Weights of a small image captioner.
Model: 7.82M parameters, encoder arch pvt, encoder norm layernorm.
Training: adamw at rate 0.001, batches of 128.
Data: trained on views of escape-time and Newton fractals, 145000 training examples, 5.5 epochs.
Rows from block 5 of the image encoder of a small image captioner, named by matrix and row number. Rows with one number belong to one neuron. Each number is 500 + 25 x the weight over its row's rms, rounded and kept within 0 to 999. All counts start at 0. Numbers have three digits each.
After each neuron's rows are labels from the 100 images, of 14976, where the neuron reaches its highest value: "strongest on" is what is common among them; "patch colour" is the nearest of a few named colours to the mean colour under the peak. Only what is clearly more common there than usual is listed. The data: views of escape-time and Newton fractals.
# fc1: MLP up (encoder.blocks.5.mlp.fc1.weight, 512x128), inputs 0-127
# fc2: MLP down (encoder.blocks.5.mlp.fc2.weight, 128x512, transposed), outputs 0-127

fc1.178:505519511519512475513484491499502522496493456516534465446575472514503506470474542504505519510471469535517498517549507500490527524517495449498483469467486440501487473491495490475476506512486511513524520453503512494512492561517494477485456473447487471512545498498485520485515510507466509516495500481531509476475455467506517533495495516523484481478543528483511446503471478503485442499503
fc2.178:501473472473554487472500518478511500479460521481468510502426463514475482565521517500481493471504549464514516492466466482475496487486502485466489506512528547527461510521519514499490423511552465515525515515513502476498510488512518496506507559561495482534494512524495481523494494490504472512525501508486516557484531532483475490526478509513511503516489524494474520509527480484491495490461
strongest on: warm; cubic Julia set; Julia set
patch colour: brown

fc1.304:469497551467502498491486501522541537462530478503511475505495514514506474545498444535504504451518488533524505534505494497449495512478493501435496495500513531504540501487473463494484524526482498492480510460496489465518504492499515436545504500494494566483476492502490456530512540536517516548493492498486526508487458519494507495489512490473524492541440492496520524515497529519526466530500
fc2.304:485486479497531478536467516509428489463497487474500495536480469492522517460494545483496529545486539512475501499462511483537538485499458508503505513510516513482489487524494488457508545494455472508533486520493527490489513527512501529475503542487551447506509511535490517482507496424498464521529513519516503480509475500524519497501506511520480486509471581470509477463503501487499519521478
strongest on: Julia set
patch colour: brown

fc1.437:476522503497542501511537471547508518523540471484534519468516558535505510462498500509472535486516494513460495506470484473440501505488519520470518555501487544500487519490502478530493487494514486492477508486512472473485480469416539455500507511507506587504511512521486492523504471487520516485485547514497497449503499484508504498512472494468551486487493501508509486490494505499556508496491
fc2.437:473505515502485491457500536536547534526491520506499509474477526469495470563513480507504490459515513468551484520508465471546470471488499497489482526512514519487502520478499490537518494492515490448488485459485474490508507441504463521537479486530441510508473491486525479514474514548506502496498471512493495500522548569498478498527493497513500511523457467562519518497540506505496521503505
strongest on: pastel; Julia set
patch colour: grey

fc1.219:508482534558451461541547506491480489533529518503498518466497506506464524473495462482501518503485527475522456466502506484532536476507495524549460524509498474488489438463508486506507524518510586473476498505497497523510493522464491524450536508459466481529515509484488537483501506491484534488513527493503510502511536521483517514502507498524498532504549458495495470491499533519475508497518
fc2.219:502526493519550470477525529490403476479518501483509504500494480466530521509505524490529489521516556489444492506491509493482467524514504464480530534503520537491482498509512453535530489479507497479529498546474535567485501475481488491487490498514493466498531493528485469478502521445500520513530492499507497526526488526488547514506524484513496505495474501514492481422519513468488500481497
strongest on: tricorn
patch colour: black

fc1.318:519513520494485504490549438504532477504564468486523512512513559526509517488492471535499516495524486500428542461491511478489485473484511550450527485536484493484505493480473527528465507510529513501469490526511478483498466490465529487510517513517512540479444493515484509497541504481517497520461494519502511462487466524466474470525525496505545521516494468491517509529458491501528504515491
fc2.318:505485504454500482499531481522506495485525484465527530497484535513504509508520494537486512499519497488445534461474490477479500470471493524469526490544498491523494492517465483541431478506569501521465520513527489478480508460466540485521481504547486552484450515518491498506512504514546531477473527528504523485510496522468481485515517524474529486479461454492500523536480484501507525535472
strongest on: pastel; Julia set
patch colour: grey

fc1.434:451503503457488472448501500480500535483495491492499475529496460466511481513547474495498508503518493464478518513521504482509466524507507505491560502493503541476525526493516490483526481493540449516487484516512475484475509496524555481508539518536526496516478493518511497509491541514499494539501515479471506514446484518521418494517511512481500517549451539482492537494508543453534494513470
fc2.434:457503494553500473479496493537477486537541515490488508546503517511499515476504534449529505509521556507468480504507518474504493496509545480458509524450519497490500480472528482510515507430487502481507490515485514524489515492469471493471494510508496451500545505511515474465507495432472544516490480500526481518517499514479513533462498493457493535487492503493497532446507548538494545517507
strongest on: tricorn
patch colour: black

fc1.100:471503515473460485509510525519525491483514436474526497499530488538462470484499485500491533543458493535492490532501506421460484508527515454467461480501488528505489500440472494465499494485477456481494497519505534486491512477487523470539504505487488471468505499500519455514490528521488516523474499483545514514552513495518511505476510523481503509510522521532512482537522546513465528547490
fc2.100:474479483525480480448549541523487512503488491464524531470480507518485499461495450497491510491506503533522512495496507476489495464499502502457438551480552502481471512483494466510540493545461532479495483507506504478507503473470490478491553539541459504529488486537504506506509519474525500496507542466476492491476490575452512487536521482464506509491496518511511497516511507485536526518478
strongest on: vivid
patch colour: grey; purple

fc1.377:516486492523477491447522513501537475541517485517504487507515479477510502526433482498485518500517480490510465503516502469519537506518489498500514483452487428529550500507493483540516486472496490457498473495525447536492465534525457482479484495492479484497472483489498508510525457458466483510525460527459509519452458502510478466493487527518502555502518525473512498512520480503492480550486
fc2.377:535482469480466519437505489478481495487477492467526506494511479535492511454517497505490492521498470555537518484507524509517535514505504483492504488517514491514512514521503479501479518505478505547477497532506490493488506553537534497453512434473501563461466499495487485509527497534519462490487550529502518506469433450512535497492517492478507476484499513481494489567458499514523500511508
strongest on: pastel
patch colour: black

fc1.287:546494462516488458530491477551518498495507486474488499484542544486463540508541524506533533462526502494492510498525525490480430472505456543480541479569462492474513482465497500540493492504506547491516502489515512532489496487477483466509531485496539535500495473476469509538465495514490516506502470506491525471514465494490507476524476483499501507497500473519450506522493544530531483508517
fc2.287:535488489461460527466536521502525475495439497504515475487500494512502493499491446524471493484483427500583531478476499541531525456489483514512459502528509536479481513479490512480496505533519520527473508512516497482504512519506512510511517503482473529492439507487481493532502496557547461483473526514503504510455485488513471454523514513492518468498502517507499506542460473509491488507507
strongest on: pastel; Julia set
patch colour: grey

fc1.342:527480465510476487513489501515498491517493527523486502515503543513517516497498512481505492553483485502557480485546499524512524465525509479536524580476493543495524506480531492489531477464501476495479499541529523520495520477470487476494504524473498466468544498446492477506459476479489502491507536501527481515491546472530443532475502498527510513479502512530484462499548510505442539481500
fc2.342:492525511520470485513491515526491546487552452502547498497531494497507519461489556493494510507510472548478497525488531477498493541504463485497527476514505455495537524518433480523471537530485498493502502532471469512500499525518507492521428467527494541493506489496474515481503515516507519504490475493497514463518503467507549494501512500471467492454489429514524530506475502485523457517501
strongest on: earthy; Julia set; cubic Julia set
patch colour: brown

fc1.429:530479475533510469581500502491471466499482496483519495455528525510496534455474508498510527533487491534513495536537489509497521487517488480516503529498507473503460477536520480471517506497464536500497518451503548522496488523477470494454535486448495471514520508483481553479502477471476511499514524524510509470509510484507528514473500506541505489500569483502506421495502508516470511478504
fc2.429:514516480539459493497580502520457469502535479472516526478524552520514524457481492493503521539495525520451498491506534485501517487525526495501509522507496446492514479478519506507513547491446557497463460521497492533491465513461491510479530463476475484482523481480516514475516501483508513480497525482534488456514473499483536487489525495485493525489538483500511469501458528524517535512534
strongest on: tricorn
patch colour: black

fc1.409:508477467504510501527488474492515483545513486467495478449504481507514486511533471478483475477506503527492519477470509486461490524507487517522499422482473495500486451470518509496507519494497524514520464476482543482520512550504435521489533522465517512517528521562472506491515488517459526526514509496500515482521463541486590514495500505507484504476519459502548511488489500533484500486514
fc2.409:441519503570502462543480470513507495540561483506481506513517505468490500498505528474507513516493527507495462525489515485462492520529509505490489509448480483522454492466499476497493522474512475484517519473493527536483491495484488495528462550551493459520536507472495504486476504459473549523543456481495496495520548506519503533467494495495483499513517465536525549479508511503468514500489
strongest on: warm; Julia set
patch colour: brown

fc1.450:490477520515541489571531510554482504449504486493540488469519548528493511479521524518486492512477476520485540478528464475521499471529491463494478548541503516502479529492493477479499489521498486481491551487491555500468524469455470468492525511518529563500488521476472486492477471511492518490499543477512516481511529472515509490466498526478510472495516485499489480498510492456459504525467
fc2.450:504486492472521503520491477459452491469487463479507497533530497525508511491498531511503517539477478549483498475502541495466542535493454479497566495518509512519562510512480481472470548488473493538507512558517502519490501540515542494491491457484544508471492526498483498491492503571523484473514511490515516503504467438517516504481493525499484475467505521473469487511463488484501485529495
strongest on: cool; Mandelbrot set; pastel
patch colour: black

fc1.406:513493500527500470529480516558480487493532533504480502491475449493517492509506516470478484558451559497496453547442462484493518514528510503512477505490515515497479478471494500476518502487519493503512503468460533484489529482458485490427525533498483484516532511511507486473498535476446503485518510492513487511524574540512533493483506477486471510546506505498468506476511514519519515517504
fc2.406:532480496506454520488502530503522496532477470468521514505478506517497491489468468489498516489492462539571517471495536516510554462504468512502463473515511496514506514529485509491520529520445543525464478491516485476498474527523517519480553463499506536486484499466479507518521497560523476485471537495492483476460474472492469478518511509487477491473520499490506509554445479519514467531520
strongest on: cool; tricorn; Julia set
patch colour: black

fc1.323:473540509502486500495511490504505489501520483479471494514551530511493515469482525476506464490534521502495544525523490510527468518485548485486505512580492548511495525514519462512498504505495491485418542435488488496449511502476505530465472501537510532508475557487468514524466498511510526485492509512468468532525495546454522515492506495513522511508490519495518485493491505467480512539526
fc2.323:541462486464502518470523498455492480482467464463515501502485504537493518506464488508510505540502475528540518463504545519525520486504466481485480489519511503510525515528492518483510514528476528534466503554512501495496509530532525518480522427488519533476472492496477516508508502544546468480479540492509503504473450427489488482488540515499506510472492507478478520549456484500512486525490
strongest on: cool
patch colour: black

fc1.43:506482517485485481448574509434526526541510503477467498538503448490481511493508440506521479471515466490509488505502495541505505486451523521492468489521525491502494495453540502533484518499523506498495498530492481507521527499497491514499492458493497523447481497463508441497499499507488455530490471526539511514503495459505477509557512506503535496471497482514519476536447502509477527493525
fc2.43:480526525531497476480501490546504540533564531523496496460518508467501497477530500496505501509485547505524454539528475493503461493521529482508503518468490487486461497501484456489504485485485498449501504467480503489491485479504497489508501477491478459529553495498490480467477522493428531498512476521500489503523493511510558531511467472491476515531500482548525486435537518506471544481495
strongest on: warm; Julia set
patch colour: brown

fc1.117:507499490498491496530493538475468531464522479531483495510487438527501496472476511460536526503504519487514460496568508505465474505495484438537499483480523488476482534478492488469490516488486471475532452505511487503506494514535474500438518485493531474537527466495497520496469492516438477536518498469470478453497469479502535492448502509489484473493547503481481506482519532504488492474493
fc2.117:488522488497486509561508538491508466497522497508505489516515498453514514466453461454495515539495471503489475504503483522519497522513475518516474488518493474482510465485515512448537522529437469523490511502468516522519510520533478499483515503438525505502518487499480533506506492453487516518491499516496496481512497453512573466471512514513454473520508563506556445491501497507494484525510
strongest on: earthy; Julia set
patch colour: brown

fc1.486:488477487509514514475516549455495498439465487487506534545470477486470490518493523451534457475514491506493515483504534490531501550488453480522527517501546508503495536534468509535509526529462499504517511520490488498488517515557498528486481443530529504503484506495505529515501501540508510488499519437462508508494493534471540510541505494484495494486466491467507505502489515451517446510484
fc2.486:473504471497520518512460484470496487451488481500518531531518455504471495488484515478521464465523477547485532496471570498469499571475472501492533512477508492498515506505481513514490503531490495503504493503480501505492499522537531467489506529522588532506475466524487535534505512486525515537506512467469521480476470489483523472530532463482491509487505516461524481509485498458545474508486
strongest on: warm; vivid; Julia set
patch colour: brown

fc1.242:501463511534534492513518543517476481487564517508482528477450432476513483484512507474500519498487548473499488530477475513475528538526488484482448477526562521507482500499485473503521500517514497515559503483496485481505525502463473519479511463517506505515559482521519507445502516519460511472533473511468481519500523507497529540468479484488474458523509508480483502451490506494514516499492
fc2.242:524496499484454517446514502509531508544496470482520498493508524520500499486481448529492525484503463542568505495518524517530527465499490497497456483518506488493520510522488512490515509514459537511459479498519448458508492519532519503498521439478458540483477498474488489518505488536519452485457529500496494472461458456507491500519506507480493496479508474521512503557467483542514488522529
strongest on: cool; tricorn; Julia set
patch colour: black

fc1.50:499499504465517509477456458497533515545468511500511482541505521497511484507539500535495513444530460512530491467468530500515509507504526525545512521527514532514531519516471495479448478469490511496467549487539492472492489476494510493552478477508505532537522498518479508499493523536512466460461515505488540504440462471496493489500492517494512477492506490465511449500516497494498433498534
fc2.50:470522527506533488492493481500511503508535534519464500511482506457513488531514502500528477496511545441476477534493470480524447515488539511474503521492505500467494505493505490521505488473541469452525491491471521529519512426476466507511480527504471471516513499520529466483487511477481518519514460518491494518511539549498512512500479474533497518526444507537511485431559525486483518495498
strongest on: tricorn; pastel
patch colour: black

fc1.72:500497510530557487524496512501476475519549507493491514487560481518518497432500519494518516505501528484467475510490479465436480509512502517522465496494506507495506481483500523495505522489471541499521503512481509503481501428491471451539462559525505504466533496479528500519512492492542541496483500523545492539524513514497539535516544503444466497514513467541487505501507494507508533521498
fc2.72:467528525524552477547489478501485517497526518523473492479506495466517486503531541496524487468516539448481485545481478492482469505497517497485541513506494480492480505487491483514489478473531469459543492465460539517497504463459486494521471550516489464519531505513522499470496506470461510511537467514483508502528542550513487544482479474515493507533486480518490500448556532481495520486487
strongest on: tricorn; Mandelbrot set
patch colour: black

fc1.487:459509523463516519442471477511537529476486497483508484509538481473517485503501499509501462473513473486495504475491499491471466528470501499466514507492502529482530537508470513500495489500572439495498511538482463469507537491530516480531480519525510560506467479528492470521508527498517508501492481462504528535464483532496500502537512491465500492515419534487518538496526504472537482511485
fc2.487:493507479565445498528572520536461456506513498482480531514460542511504504478484512469491522519474549499471485507494530483533509455526524499510520521489487474507470488475525496509531549464467513490501459474498514548490491500451499541495516514510493449507515499474504506475491479444500496484526493480533470492502503539484502477518500509523473510498533521537486496488487523539478527510523
strongest on: tricorn
patch colour: black

fc1.475:470494509488494513510465541526497528518481515514453497549498533488511480505524518489480514484494505501540457523534508552539530502494486461507504506503497545506517529512476474498530517468432477480496486481504499480499520471514497522502508436469502460493491523452539475504482481477490522448551486501522459507501529510514493511477478510534473500499482494554504535472514501516439484538525
fc2.475:502522508468522478475538471527514528485536476488528506388539513511508506497533490552486511491509502486477506510510450478470462492502542494490507527509505501490461492490501474534470453496565509490489511507526512480495480485490498454530470489540414524498478507538498514488502510501506511510482497517505531470502498525464517508511501509465525493480506482492501522527512488504506549478487
strongest on: pastel; Julia set; cubic Julia set
patch colour: grey

fc1.459:482512519518484493471508532523543519518465535543485553498507487485451478508501489490482468514492503495528485488479516475490470510542512500473518506493492528516545479513538465516528506499525448484510499472500480492504494511561477473501521518531500507476463503473508505537460477500518479528458476453529472487493507559457496444478513519456462518487494514512532557504499521474487512489533
fc2.459:517539513447515520507518535471522521475483505533511479479498486463537447556494466537504472478498475483489507491505505501522496520514493506502494486546480539468529494510473504506511485509529444502500496454467475527546511484550496520535506496456492542479469495508507501562454496531524451513506501550466505490486514536531498505513494485528502476508447516501515454507506502509488471506511
strongest on: vivid; tricorn
patch colour: purple

fc1.258:467501511515529492512458553495481506509485506530491497577448474444525473532494531467519470504497524487507493508493509491548487511502468463507503498500516559494478527531497504518546514489495461485537499497477503497511530478536473525510477494511498432507501511443514470491479506494486516513515467496472482546495513536530504501502491504500474489498459505534524548470512525473459473525496
fc2.258:556494487471489493526559494514485484519488483454522514397513531504508516491535488561477504498457467462514511492507455505484492452536509488525485509510519484496477495500502484530501472506525530490506510503541539493488490484455485546517483493481437517500489520489492492488485509527508476455475532503494492493502532521469493524512510524531540501466527479532477488525502472501474514496499
strongest on: pastel; Julia set; cubic Julia set
patch colour: grey

fc1.260:496497481503534484509474458514505464501519482522518500515528504498500501463566506509489484543499506537490517521460460509435492486476510484502469503509465556494454510503472465509497523507478475513494505504489544499464485469477497475505501498498494530508530493505480498470532505484442539492558506498444533493543466471518536501508500485537484488511549504504506480456534504502521557482523
fc2.260:532489477467471532466533476455512482507483477490516511517498498524483501486485454524502511512503463544522520480514528515515536503509496508484459482516501498511537513509490509493496517504479522518479498549536479492512493553522522492480530445468498524455473510482489479528513501590533448511481540493499501477454458443500459494519508513495509491463517497488501490543450485503515501517508
strongest on: cool; tricorn
patch colour: blue

fc1.189:485481464483507500496480514504478507520463480474498443511510446504499465485533521497485524536480512507514472516533533497486519495483510473500495467444483502522464476526477457450481517484489513540509521457504529484492535531512531516497487484439488458487556529503504497493467493495468481462560494468504527488490454512510534566482489505495516491541524496478520498480523512524482493500488
fc2.189:528456483461480517497513506487473486495506474484528493504503497536495515458523503521465496507480477511451528459519506513483523501500495509500541468518520451543530513514500525514454521537501526544483503565512471479494514532488527457502498459507502540469490519500492506464537507578524519461493511502518513455514489482461493475501518518483524499470503462443485490507454482506514504502518
strongest on: pastel; tricorn
patch colour: grey

fc1.296:468490488488491497481479565465510520470442497505494496553439480462492496535504524460509463482518517484527504492517511508546487535486451463549521506497533518485476540513480518517505510505470467493500506473489472477502521506559503553495488474546526482507469496471529507510499508509508512488512493441475512540498514520498518496522510502452485516501450495501521525509518511480490456530491
fc2.296:466497479499513501512467501451511489458500488510516513552499442502473487486490531480503469455512494559504523503482552502494506567490461489503526495488506514510503505501486516488503506543482474512493511502481495510503511525547533457486516535514595523496488473510490537540514510498509516533513503467470527492482478471507513463521514464476479505494513517455512503502495500454534454504474
strongest on: warm; Julia set
patch colour: brown

fc1.233:454498535467490505469428532512520525539517537527493489497482482477495493517506552555496522510498499525539479500484473472558504514500479505509520522522507533485493548501488493516501465466492458531459501509518440472513523503508521445535489535556514516505504497506486512535445508529519519489509496495505488519513505510496502491505479500455479502537457534478517523513501466466490501503476
fc2.233:505501492521465522488511536493521487536499496539487503556492498483519513467449472475515484512485506519534488493512515514549525468521489522509421484494494493472510506489502518498521564514458537471463474516479477514520483496491463539501531470450499477469485469454520492494504517545535543493506502490505474491501499504517499467470510477505473508490482508529554460500453514482494522538529
strongest on: tricorn
patch colour: black

fc1.138:510485479540541490509502508485512505555464500501521460500502504502532485465514473480537483459504507515494525461510489503519510490502495488437496449504489449520469483503511480497519484535500524513534506504474500475496490520511466538470506470464481478525520516485523458502504550481519474525486437496451485473477501524472490542508498503553467514480542467447510489491483525479513453470501
fc2.138:479498516472519488457498499439434488490498522491492521470514520506495496519547468541498521522504481486470492478515514471475490542494514500481552546459538508513496520508530483497500430507551498522540511500543516516501510482496545462500505491538475507500490510536508499511528492442485483501507493490490508515501492513458466505535525513453524503497502526456468514456530493467502498471475
strongest on: vivid
patch colour: grey; purple

fc1.346:522472518494537507536508504497491485491467486471497499508481559496494482501513428506527511512480497512462506466485490524525486467511549535450493492545499530503533494510476485524476502483502499499494515522490441479496517499536565495524497502533502520479482503478516440557492458510503488489514482513475475506493517505498436529525532486528496463543463467485499506504475531497529499541482
fc2.346:552474466500466535466526503492488487517438483490502497490488521531492518488484502516495518524496458526468521460523540528512532487497495482546503499492481489519502509506520524512489503525493536533465505542542485500458498511506514540496496456514513518462473496457506517498523458494520487485486535455524502483480444447492492486485515523471526530434517500460483536548459493500498497506517
strongest on: warm; Julia set
patch colour: brown

fc1.115:463483482488475502473492575488496523491446509513473504540427494480490495535503515463507471473513505494534491481508523491540492521493449455530504524503541535495507544519490516513513504490439478492499490508497483494490517479549489520514485472545528489510464513451535499518474506493522510472514509433487486529495528533492514501542497484484496508505456507498514526512512506467480478536502
fc2.115:464476465505501535505469524460507491472469498524500510560473458500464466492486511452512455459503494543521509490500558511513513549490462484520505509490506520511512522498501543489517514534469492485486478506472488504487513510547510478488534528510586510500484471474510529538503496512514516517517502443470499502485487480504509461533515447479489530497509518469505509511504524458524470508502
strongest on: warm; Julia set
patch colour: brown

fc1.501:509492492486543494544459536528519478491493453515543457490509481481514492494472512495484501477501477485504538501474533507539494516484495458514486478531513515515464493504466501458470496522515423504499495497487480470508519473461516494488449520502525502510522490488466502516505491518533487504521516534542496480523437457525551489445481489526493454473493551493507490476511505527522471486471
fc2.501:531460481504496515461486507491490503577450505504506519556472479503495527477475473499509472511487492533556504472516560489536533470471495518464473516479511480479490513495503501505485511501492550473490491512511465467496490454494477516497545463485497495479462473509504472483507517594520494490498531471474490500484497546482491484500536503497529513476471485512496488531483510482530528522513
strongest on: tricorn
patch colour: black

fc1.456:500526513513502489588476490498520482449489506481517539518494499511519516485510566482511477502488503507485506510513504514492512502502515450509569526515461548488496509508497491477533484503509450492514485467472562521512504470465513475502502511506535523473511519473508492484480486475471540481507515491500481498511594515516497463460490489496495480543521460506508491494504506478446513486481
fc2.456:478516513484551495496484465502493489483472541513476491542485528472508501557513503493508486486509544442440486503498507484507467499490503500512536540502492533482480482475537500521519512457523461485515495477492496518502499443453490527517478546513519460524499494539529485502484518434492525500544471499507504528528513553502507504503490491520512517534466530517499479458547517464490518482480
strongest on: Julia set; vivid; cubic Julia set
patch colour: brown

fc1.129:490503505517537496524523491516503466513511524504473518487531452498513472507492512469490487473490569499497491506480480537463506501542538490491464521483493539545500463505506483480545500464524475449514473531489520506499493511435493517482509535439474524509575494491500490476481498470474533518521499504490479486495547514560506489467494513514495486468509500482513500455449490534494502496502
fc2.129:482528511490546463523486517511503507513537523546482488505469474467520494553510500497483503517483537480487466537497456479489475512494486520527470524521484500482509486516508465473504501501488478455527514491505491513522493465494461502521476544508501464545526504508513511497466520467466509500542452497474512494538529551509513493539470483527488503544483545514550467439551500483490524479487
strongest on: earthy; Julia set
patch colour: brown

fc1.132:506497489509496488458485437535513488523520509506515500471544501516503520517489460546491528497513469510474518515486477506432518476488516498453480523510493540520520492494483494493492485531504511488497499473531470468469505501479533427506497533570519579520526493526490525526501514496551510500489517514493507475470501510474505484526467494481510505507475475468481504513487449487531522460464
fc2.132:488516477509495476506504462487491486480531497494508497526535469522495518467514510483470512536523502569481499530474528517490493551498474506505493486500500481514489460519503487467515498518457490535501510508495498512509505556518510490461493528490592485503532495538478530514496496424488493511487519505522544476490469431551513502487493491474477499502536532452509504500486478507535479481462
strongest on: warm; tricorn; Julia set
patch colour: brown

fc1.311:487537507470527482446496464507482537506502485479524510464506499547458464472526489505483540476497509524494487488488517453442513474453517515431521539485502493523485495518444473467486504537492514490464482494518480476497492470475492484506553466470498531486492509516515503535518551498517456516479498478500520455508469528484515507470542496480545521497487479517530531510487511507500510504500
fc2.311:519448492484453516452536519499519489525489501476533505456499526519486506469481409505512501509496475497549510473531493497521495447501522509482427539506538504481497505502515484508502497540508531476467493517514501504519515481503484487484536459502451519472467478496507485498495511557527506493447545500504474484467482514467505484514531499493524503505512515530501481548486502495504536523511
strongest on: pastel; Julia set
patch colour: grey

fc1.105:472528492478532499540486506538525495490552523499498537526514543526511513539535499511472521472481537492476491516462490477459515488472534501486494548526441546499525499493517516486521479474522468472501484500504496493492522442461519455554485527542492537491495499505500492517450470478526537482482523572505473507530512468512514467506481470509502488518496489539509488501506503486495521490496
fc2.105:494461487507528496509508518503516506477440527519484503527463481492496466603489536450517501479488523451544494491475461496523522452495490480500506476533496520503506515525503548507521489484528494470498503437517501503500517475492486545508510495502476481526504513467517469513480483510490515491509477509474482571523552537511488503487483509540496528505493473541483496483521521497476474500495
strongest on: pastel; Julia set
patch colour: grey

fc1.121:536487495547490477537528470491502485474531478479515521465537493522483507482509540506507498443478483495486539500484504495486485510543527499473527467528504422515512498510505503521474494513508539491509526499512506524486496535502525493469527495507523514452505516512492525491512535516506489499471536508490508463507498493487471492476504516579513516461576431498485509521464508507481448497482
fc2.121:495477466444528504488504485463495499451434521502484504492480477516481478583530487513487482472505491454499506503500471503508508512500512484527518519484511541512493488513542529504486446496572463527509501500527479492498518509551482567479499512500498495526474507510516502507474481521504460505499546484492509535497499503488485466502495489553503509535496565477481514527525482499499474477487
strongest on: earthy; Julia set
patch colour: brown

fc1.87:511532489459494535506524493460509513487451424461506477455470466504515526511510494543509487493486484501485528452508472493514507507517475477490537481501543501493515508512488523518482502523499568516529519505516498533547454510496480544552498460436555494489484503511487489498489506522501485503480510488490509472507490547477490515548493545523535505512511488478501487503501526522495453495495
fc2.87:503503505514444504478529501490510516558525465495496516535486525528500498443497457520493524537502475537519525464506526515490518476500493514504472487429497450503486516489471484490490533508474521519467514504528497485475507500462503492501521515537509521476487539471502503516500482538525502495478536468492490470461513463488416519501508529463529476463501495491512535547456475508499513520515
strongest on: earthy; Julia set
patch colour: brown